Rows from block 6, named by matrix and row number. Rows with one number belong to one neuron. Each number is 128 + 32 x the weight over its row's rms, rounded and kept within 0 to 255. All counts start at 0. Numbers have three digits each. After the name is the row's rms in percent of the matrix's.
# fc1: MLP up (model.blocks.6.mlp.fc1.weight, 1536x256), inputs 128-255
# fc2: MLP down (model.blocks.6.mlp.fc2.weight, 256x1536, transposed), outputs 128-255
fc1.49 063:103176158113079116137119125107118128110140072104143114070123166151146190168140115092082129098196057099075092079140116141129147100101187140115184142152142097115102082137166105182175081139117132061127172110183149124169087145087150086129147157141136099109117114148068126110143189063122074092128122093144168148112134139125195138061132115143098143120126140117131132131122075145127122175164
fc2.49 036:149145127090123130150106160080130153071135057076141124115133117147107145138132115077116123104095117129120144122075101138154151117166148094169164164182189116141101091126147107206205099119102099125120078156142123160110121085076126163096152140100127180099132141153080154185180104167125155122134068155191120110143149152108140117130123079096133124167172132190105146099153133100151182132138
fc1.50 138:161135135103133127149073135152105101091096122111160172111066135120164154130120127092109106129132087165070100145130131136110122170131195146125155070108160101125096105142108082132111102144060169099072134135166147103107171137098129061166083130149168070145126161083101168119101124125124128112099144073114094076135097165076132101124186092131132075083099124111112146133097054147150136121105
fc2.50 165:125105142169114083081129105086198130153145190069129146089100097113125109082094100060125138107131113177152148187116108107105130088154123106104164187087108126119094116127121120152113133038095150118098139115152125105184151083104081125150108180065104092176117145110135167112112055192163099075103120098116156166112121148176090095163134062163165104121147068118149129203148106145170132115096
fc1.51 096:117173203070102134152130068170096114140137094099135190130098133131138117128151123152159110125216144122115074134163077070141134107151146152127136136118092130173129129142109139066144112113083137114107089110145125139161113185117119127135120113147063149117152140150121165145122128097158156124079124114138112134129195128171154154077153211171161100144143146118163164121127129127153061144162
fc2.51 068:152125178169166126123149138141184172119093064146139129104146153123117093158089084122118122153101154133103147146121116145108079135131123127171131172145154117109146148112195139174140139137209138118167026126115096129110117115145127144142130170094128172112123114150118094120253143162159129070140156126141156124102098141112102073167127108114120176142165150130112133117065162112130183141118
fc1.52 087:167168120127137102104112175155152149083174094145134088126100164205129144152135127078094165107129052111139147104185120068156114143133128179192179119113230131056104073113181102125129149146154129070139145126136161128165114124139143110137161079133126089100110096136123144148122143093143067132212122077199127085091134112127181099101106077083073137135134154149139133131093070133129177172128
fc2.52 053:092108123138126129154135155089150155110140102142118107102160042107100125105128151126088104144102163098136107177068127099145147094140094124171142176099137158130123118080130103119237150111131115153174111119125143178145083135106110219053117106107200151138100081163156136143100123155164135132133077166155128091096101096076071127115094104122118166155178150134147114156184178134141171146081
fc1.53 079:111162110118134135152118061143144163090173100171139143132078194164107134134130118145102116119133083136128140110177148162133162121177195131119117141183188122177087123119074154149089107097121154064128137157185111115091120130122122053166155100109099078085152099120097155138205155093092147129129115134152166132119114122080134113103108162144111119161132125173133153111107148137176202132134
fc2.53 052:129130189131128120119146115129126109081132115119131195101091118127120125062121114117139161118155142157089131090014124118133117090116106139140150124098112139160144091124035135062197119120125107167089127101159168137124123124098152182108150091171186174100130167182130142139102104201206160115115072108108088122174129102176136179080105203157128144132173151128113154134175163096114073161139
fc1.54 052:127170164086113083173083147122163157099149064145157138104116152175140192131183136134038108096151086095128166111134151177159199127190182158162176128153172140156098130183134120109116104154103167094065153135167145147107115161104170087092140133182141086111122146127094116144154141085118177104164124099153162088094185139129152138089146110143089135157092134109131131121109142060143135141187
fc2.54 034:139092128088124088128138119100194177115126091130123109104111157152124188121143105134109115112141095126113149117094118144172163123133140139134178168158199107141083091125165101106235097117085099122082105151156134146153095141105148133077173106168160110127150143181084121143178162161135160142140083178171146093095136127120167127126098127110106175130122118137109161107141094103139165137128
fc1.55 124:149104087096134123105112158078106135090145119115077170078089086180119112116108129204145125106178100170133127138134160098140148113097095148057145131136098113128133134133126135057171175118032125081107105130155137098081119143132216177103154100153147085125119171098133140127115184127149145133144114083127131124056146096142188105110116154144164137144152153086184143108092139167165106157108
fc2.55 138:091142075131091156162140147158137160109120115157158155137095129068154098099151087165138159149124176152137067134070169097114070125094109076103115087097056169126159081122157129069131104117105102124170153085081193156135133187085140152120131108173156175132174134168164090104136126100123112141113098146093102119140119082125106138079164154147130136140134120107128103130151149121118145155138
fc1.56 065:131126152162111114181088159152107107120181065128138077145110172116133166151185155102077141100173078077104136132189153142132209133098185154100149157133149102122124123171154119083153117117064195060110159154149192140154114168080155125114133095127129140133037094167132106152073167113113086143140138135211106095085150106133137104069116094091144145155107076143138109144139096141130092175139
fc2.56 030:111153061092122115141145179112090172126125148158125153085114080144078147096110131106142156141104120119158110131094147119159141115149142141154193150137162066152136101104115103194178128087122117119124088139123088120095122085179079156106099120045141142134128079068117155120134110134142131119167129145114077158124105139070138114127126100162118125091176121125144140114162106123133178114093
fc1.57 090:051143103149099151159078107141125171180146074137140146104125151140171154153136158134094114071111098115126095127181152150113169103091162166121159162121204119104089124192135106166126116117169142056162128223167154118102069137118140098086128127094203137109106123140132141153112169045128079108134129150143104129111108178096144112104147115158108163136113117114197147123133050112126145145117
fc2.57 055:157137127117103132142121076090137061094117063095133191067157121139107096094109122121119172121131142082082111100085101140144134133123130167148129179165168147151147125139068123158071112120137121144121061092138110132162080108106146138127170160130141147098134113215092110141156086082175157154143129127123147111141115152157162196125105173115133125053122160115140159094153114115080081162150
fc1.58 115:116151100087070092135167121159130149117154106091151150149134119114108186128190113130113170114170088066143089183127126127183183069128122146099217158125183097109135130094139125100170115087157132090081160157139091157150175118146096102129131118120086146136173117143167099138137150091107137090094068171087112135110173175166151106123116099138099101122135175180083162133156150146114127154136
fc2.58 123:098133166114120195093061100147095129124102119077103157151137142132154126121086168129146079137142156163088128090164143109066145170137160132128100137098128162107131110183135144135111069176084138146118109168136144087122135144123144102110119141163137113075108145123065160185091159123142136165087161093154110132139142128127148146092196164160169094157104100109123118111106125165160138085123
fc1.59 084:109178187096103152190118106179110145156111089088149170103061111127134116088165165159114172135177123134070074109158114133133108111116139155172148118111101119129119113182152145087053162099085117136166123118102143124145125073114087142084136113129113202097131128179125108164089100065166105123112119093089123147097136139153139150103130179149122113100135147130138161108152138108081140127142
fc2.59 064:125096153160148112097150187134184145105116092113135152109161147079114110074092127137126146150055138145121162153122127119121071145130152131149104155106138114135123167124151124182179138098135093175097029123142084130111122031157146132161164134076131134139118127185115114123206115165158166067144157123103219117100101138168134080169136130111135167125132114083145130123181173137098088119133
fc1.60 134:131221181154145127154093208145124184180073124175164130066117173087119132132082089123147139135134136136145088172135180158150091135136175168171118105111153138107069095138183128103155135203153117080087156153127145143139138134108137097166182098153164165139144133126128130097120108089142119148173144114159101125093064115032136114120193111162122131093090133082144108113102091138171137118164
fc2.60 149:094161112108093135108156184134144127092138161171139095185123148112145112144166107172076179134106144200115128141114114114149113127203132098151094142113114124158211081135198114118122131084175128183158186052114130166123169113072080132161087140156104165141184115103140110154160099177109155171178110132054141103105167155126070162118135110115140125168171130118122109139133176113099153092130
fc1.61 102:138208154104115085103114113176136122146108125091106081081129116136098127090109093062127143150168123125148143079133130096130144160106149140125139122076178112104084093113100110107141089126138116116008133133211084081165117137140121072153168151147083082141134126160107159116099163140077125117127157103158124144110101138136189107137154130128133145109103098143165169078169078179131114135134
fc2.61 104:153123120128147107088101230109089133090133102129138165093133145165119151106082097150084188121109109144086142150091120133142148118118141142113145160146161093182130150150145161175159129105095126146099138085138099111094146094134162139136080127146155128126103180012101139134130140146152084086124127091102144145085163180147195111125131098161155128096150164100086090167158147145072128094086
fc1.62 080:138155159119165140141105108155149164148144118095151115110117136141146144153147116133089140109100092125082133117113109164186137132112205172149167151135210083078152097134139101149099090122141181074148159156153131138162113102110077047120117182129168096118048092141118173101129179077126124047122145088162142095105121143174157113137095109080110101088103131146103137168112070116145124138116
fc2.62 056:102141101068103141157097070118144076092151076122128110123079151144143118148186125083116100140162121115125151084130114110134139137135139089100145151149156145136071124144067115119062076143139110112118153147126158098145114186093135097117173114145092121144140118137098124162162126080093157155128105137179189112120130126111146141088142148111107117144106106171113152093096113116127146170141
fc1.63 097:133153125138104166168150160098154142058126106123138143149116124112146140137123133121105108146135130164094093126083089176108138129129191131116136163129156140131138098113059083134103085106104089155116167162119174106125111104107118130111128134114183136129123085124065153095160118080110104077128128107090154123135125171126144121102151114137147094081112110126139114121155142084117088094163
fc2.63 053:087147090157113128148112245129106092097122098175155133139154142093107127177153091096114215135118153103103156162094123120119094101145116129122138133102119192125179059156172107117116143141172140158148113127101192140155120175074113175138106139117127235131149082118147060158165104139182099140165083147156130102147181140136066140114143124141105166140140098168127107142130129109133127154182
fc1.64 083:103176108079072130156132093122139153127164119203145128108142172141114123150191085147112162117145078133097116081185135154146149100166153127113165119164148097150118133091113121123137088122169128100115200093145135118141129134095118069161135167111096149114139064147108142131204179124149126131176113126138136114105113149128196130080102171120095149181133154149148149107128148116139196140135
fc2.64 041:137069209157135101103135109115140138117113112123128177133145083070142111102126142113160140118104173137146147119088117132152092101136088117135111111101120143186151145120091113127255144128140097155111056127153140157084123116141153179104145104109188116131138185178137150144129122219199159105096070125169093092162145082212122149112109209117150152168156163106135138128169146088173083143145
fc1.65 062:139127134102114075139101108117152142132164059135139106107123174129135167135134140131074139117137067109130190087172146144153164117140160151103108139134195136130139141153110115165159100149152133148047132090214154130108189137105134072146100157111144057129081133129112118123140173101145120116125150058169170115114152142130229136105107195140104122116109135063129139130147112121095088130136
fc2.65 035:108092149137138121117100117108196119115099079112121198089127163090134140129114114135115112120166146126106118147091141135132159120134140127129130248133166120151131160104161099156200107083139124158148148142134133151161112126059162207108154142033163111104128125144090109122214121198166185058124097180177114092158094137131119106144102109110152145121126149143125144128126148109131155127145
fc1.66 105:183159160105150086223144106117118135109154051157159151103136133121110137167162155152112144086183084092110119138127144196148122104147114151107168100171162124121090154149123102126135151111126145097112113165154160175094118125106170123096130144103138102086107153177126117075160155081118155106113099099169148040078141123143169123100092184104104139136148182104142131093077114087130052188193
fc2.66 078:140113157191137112074077114122111215162120108180117152125139148087117093152118102107108158140146142159179151161185143166133131082178116111033093092136134126174136125141118119131172143110137145152119139147163120087115142196159099147174106078085101116158133148078115145131166138172075127167149110130136092138139148128077086103160123156155168077201115110133114132148127139159183099075171
fc1.67 115:105144140141142087141117152153191205160138108138095099097133119118084125096148138118111159137098149108179166157105168147219136116168114150125117126108180129105128092141153073106128117155138091097085143157138116139154073143099154145140206124121113141156089148169150098073122161080139194144231085162192191115073122079090110124160114157077088149122076109151144079111102145140117179138197
fc2.67 076:054123072122089146079134115126144158144143134068124160109144131115146127126141082120139180136155122177128142137097138111104082129138124081075132118111084167144181055139146140123132105137080117111076194128137176092137108227069144165147135110187111143139139179114098099117141127146160132143122128074108189136123164127209138153117153176150154102166154073140109137129082140134155125104155
fc1.68 067:085127073088096111170127156129111153097152063090129110084139188133147177158168117158094174065123078116130172097101133143140153090107194173120140161142209140100150056172182123117152101114126167071108165155194172141153121142058121148127157158132164110137140129178125100112164180085136145112128116128151152121110131164161143107088176127156112167137138132117142176145112053118149149179158
fc2.68 039:172116171096136108119112153086117117123100095138134123106079167100109189131105103118160117108156112155155157112122106096135088125179139132137143118122176120146108147128146098168204126119117120119138090133150170117114133126094197136118160165061130135111149161155086123185096139081193183121141132164178081104094134104151174125145125123066134122205128133163106138077129096141160169151134
fc1.69 113:118139131098108135143131115137155136093148121082132110135114159109134142153139109132109119148137110098118131088171107176141186140123204097086122105164191114156114113175147119125134098129125164112073147177203126082094136118117138095172159132145124089157196125130077173114152167127086162116160110135086171149131145197094151091132176099158145099145121139105153181043098113151172110106165
fc2.69 121:126083145186168115152180123085207116133132164118153126140145073084133111107126129118119102140124119144126130108067128111109111105150118108135132092122064103161156106122108089140132135109119119159137111066123138119163134073115085175146098139080117105143101126147138186096136109171120144065157124115006157209177123107138093132169100088141130118103145143093103109155130158137138069142148
fc1.70 118:140127141163173130080146165153092108137166119153092085158123139193152157172134153108124119101135141149158142101121154118161168093118127181140129123152120108131171101116101079104164138133135144142128128156187124077144144098173121148145150081146078059110133146153166115111020130119136149102140127101159097127108156143126127089158133096172138135114105116184168097093142158132206084118186
fc2.70 106:144127143168125087130141061115162137137130143131121194132116118127134153135110144142146162103140087172119134157113127163113117146167146102094107112139127108150119172151046146199023102071106118156116170130117103112071099101138150109150116214054127092091105168114088141098233107155142122063115176099128172141156118138175168119131106157157165109145146104096137132152164136095108103096108
fc1.71 048:104139117085074057167123105163120116104193026092134108133111199155141154143179110135046122096155079083117161129169151127173171107152145134133150118151200131160127128151150128118126092110098170093058137160183160138151119119109181099137149129164112076108107135122114129137135138050096131135135100120142137098105157150116204135099124127075080102173101122155110137132113141112087152161195
fc2.71 032:076108151077121110169113142126125076159102154098145128109133153101146175144140103162171115100125128093169133108081103117100172119131184158132188181176155119117118132107154142139203082089122164096142113140114113108172136128110117139082108200092097136112116127123138125170134179150158149086069127164194096076152127136215115102100139088158147136144146109161105154118089094116116140139092
fc1.72 096:084172092117144125126129194150125159095140130074134110139099102174108132090116144129103105127095129152154144086139127151163172158090172148173162112108173086116111115145139116094174080093084079115108148206151096114140156116125147138119173109131157046126080153164101168140073157109103150109138125128123075125120149140091144082140146080083130140127090088174119158103146086126156173136104
fc2.72 058:152051125133128115175129014136176190153124152118132196119140121116109133137122142149176119116209145140136151183141130139119121112173106125064136113159116165182133200124141130171123122130130132120126066118128101142128092232149142140144093157138125117141124174054147133091154100160148150097133135129132168135141145113116127124138111124121161126102128092134112113165074157111128153108132
fc1.73 133:120176183119119155110174157141121164070137104135131086156136119155124141093138197145093117120066100145174099083127186145105117170099139120168128105126133114100087090098174171136182123124126100152142114153125118132087146057183140100106132106165168110135107101155128097141173124103076090172101142164089159138070078163094136140117153065116118138137115148157149142106150167130094089139110
fc2.73 157:179169186137134161132154052128143091151123110130131137138147053122090123146075171079137043169111128071144104101120132164095132151125100108188107090115129132091089120086077163129133129140155082169098106149103084156084153091166103101154098101178136120128108129188126165148164089214057100123067135107120112155163122072124137163116100118133177102118177189094120172144170158119160080120080